From a checkpoint of a small segmentation model: 11300 steps, batches of 128.
Rows from block 6 of a small segmentation model, named by matrix and row number. Rows with one number belong to one channel. Each number is 128 + 24 x the weight over its row's rms, rounded and kept within 0 to 255. All counts start at 0. Numbers have three digits each. After the name is the row's rms in percent of the matrix's.
Before each channel's rows are labels from the 100 images, of 14976, where the channel reaches its highest value: "strongest on" is what is common among them; "peak on" is the class under the peak. Only what is clearly more common there than usual is listed. The data: simulated stained blood smears.
# convs0: first 3x3 conv (model.enc.2.0.convs.0.weight, 192x192x3x3, each kernel summed), inputs 128-191
# convs1: second 3x3 conv (model.enc.2.0.convs.1.weight, 192x192x3x3, transposed, each kernel summed), outputs 128-191

strongest on: kidney-shaped nucleus
peak on: nucleus
convs0.113 127:087102096119094108139098127105150186138103105119093125118119138107110095110098129077146138122113128121130143126092124127139109111145138137151149109154075120137104119058121137141128098080123131
convs1.113 113:157124135132132131128149132128093185120171130146137156153158118149151149153139103176110157152131118158153083138164126146134143103072108125154164136170122118125136116144144110061132152144116131

strongest on: small spheres
peak on: small cell
convs0.54 083:132093119138150139120128123080101115093111116115117099118121084106125147128145126147072116131125127098103089123133125119103120102134093100088082154072080153114111064114126111101106149109126099
convs1.54 084:097123113107143115096130123150139120126082096116105071115099139166108140136107121120138123113130144113109132129108085115109134144124135128120088125116096162114130140078126104117128115072126118

strongest on: crowded; kidney-shaped nucleus; spiky cells
peak on: small cell
convs0.155 073:116154086130145156137171093051118099093105125111119159123145109145135182145125147151085116131093120091120103152148142132121139135142138094111123151139079138084140081114148105093119151119152111
convs1.155 102:139156127114130138104169074135137103138086128117100087111123130153143137132118127125154117094152154107076137162130100097121122122125139142116095122132084127097123155110166109137126108060135121

strongest on: kidney-shaped nucleus; band-shaped nucleus
peak on: large cell
convs0.140 128:109119119109127140086110122120134010107098134122145131124107142115136112130142108132120033116133066133131138085114096047111119117061109120101121100111148125087122129126066111127132118120079116
convs1.140 122:154104150137153100184143145120114098128190131125140089123139142137144160137128119153119156157132151145078137147155168193129125112150084116132130128126116139160118128167154131134141137180178113

strongest on: kidney-shaped nucleus
peak on: nucleus
convs0.100 112:112139100168150149123138125084194122136111135197129128196104188105142157121147174122170113112117124107160189123132130110127133143114140167161151138145085131099129139115129152160152137109115178
convs1.100 117:128145143069143125092148115116170130133133146077126135064160171148124156164168147149124121115145115117057153148112109110116142134110136112129138137145124158102136118159167083146138140133139124

strongest on: kidney-shaped nucleus
peak on: nucleus
convs0.102 067:115129118134129138094119131089107093126071114133121121138105108130121120140146121139098080141143087114105108062119098092122115123115118116098101157105125146109163075109073110118106167080086125
convs1.102 070:140177139101144115083124121150140121134097108103102076083127135115106188136128134146136125103141160125072123112120064129119115128122128127104092132128091161106156138126117104141152164115159110

strongest on: round nucleus
peak on: nucleus; large cell
convs0.23 098:116152131081144131092142093097129073131099128102114119072120137153131116133155120126146078128131089143119142107109107086099155120126153107113140121144125153094109172100087099127165119100104104
convs1.23 103:144109121145128090184139114097117103122195115126139104120116141088133144102094103126110188142100121134109127151127156175117111113111090100125127134124096121142123124153177143124118137179158102

strongest on: round nucleus
peak on: large cell
convs0.182 074:108063131176124095127101117103158156108117124129136084140128145103109101136133096110135146106155140143109139104088112146107122087170070099154155107155094135128073125115129136110137095127107104
convs1.182 086:118108126129145151104145134182151187168125128135128126132150170114192153139120130155144128149125116228097158127177115104135105100086108141146155106169101126122127098150135115150146136126148117

strongest on: small spheres
peak on: small cell
convs0.44 085:104104119131131154114119126081082125088101122116109106122126069104123147135127133144065109143115113116108074099127129125123124092122093086079086169087108150110110065125120111080129163116127104
convs1.44 095:115134130111146096086132119139151132144093103120101082108114126144133161139097133137136126100124162117108127113111066108110117136123121147112081118113091160097119142107121118117134136091118126

strongest on: round nucleus
peak on: large cell
convs0.18 101:086063109160130114111113125109148181112116107128118101136119147091136103121129109092125149093124134134111145108097117144103123100152091117130142106137102110121068165100121142116155089119079106
convs1.18 112:160110137141156126138143110153128161146175138133148125144144155105162165146129115168129137163128110187111141135153121130148111101093086125129145117142139116145133097171137123137134147167144124

strongest on: lobed nucleus
peak on: large cell; nucleus
convs0.32 074:123158133130118141140150116140073185121103162104125126117111041154105134143155133107088155120135134117070042153101131173103096135173123113123156138167118110127116138077144120101115125088144127
convs1.32 078:129120116217133112131141104126134143147121114231142125255131151109128122118123151118144129129129131156145156139141144148126120131129123127119135115136133131123122117099135173117142104109107184

strongest on: crowded; spiky cells
peak on: small cell
convs0.184 066:125135087114134138117148087051086172097095131093119163099109076125116149132130133154069107108121089135140069130130132115085128131098148081071114148111107132079154111113146096101111138091133091
convs1.184 066:150122141133113133126149077125129140146092125127117093129126135122125175148137118140131123103149149115060123177133116098157109110103131142108106108128092156103075131112169092132133127081127125

strongest on: kidney-shaped nucleus
peak on: nucleus
convs0.62 085:110115103146112119110093119090145146117094126141139141138105142127090109125133121097117114113141117076148142124084129135127115130151135125161159112160093127127123093086129130138098081079101129
convs1.62 074:168137132120143135143151157123130161124170133112115147103121135146134120131112122141119167159127121144125122149114164170142143114089159139152149185173095129119154089161190122120113135141141124

strongest on: kidney-shaped nucleus
peak on: nucleus; large cell
convs0.80 065:108119159133118127101091126091123111092116158106131144093153116157114095166159090126113100141165127101125119107106106096126118112114101106146130117142101132126122077099094092098102136113089099
convs1.80 074:135134105113121089136148155143107166132141093109098091108099140171125154103102106130145155149109142121095135130164132141118177140095091108126110134145084139134129111164131129092094157155149108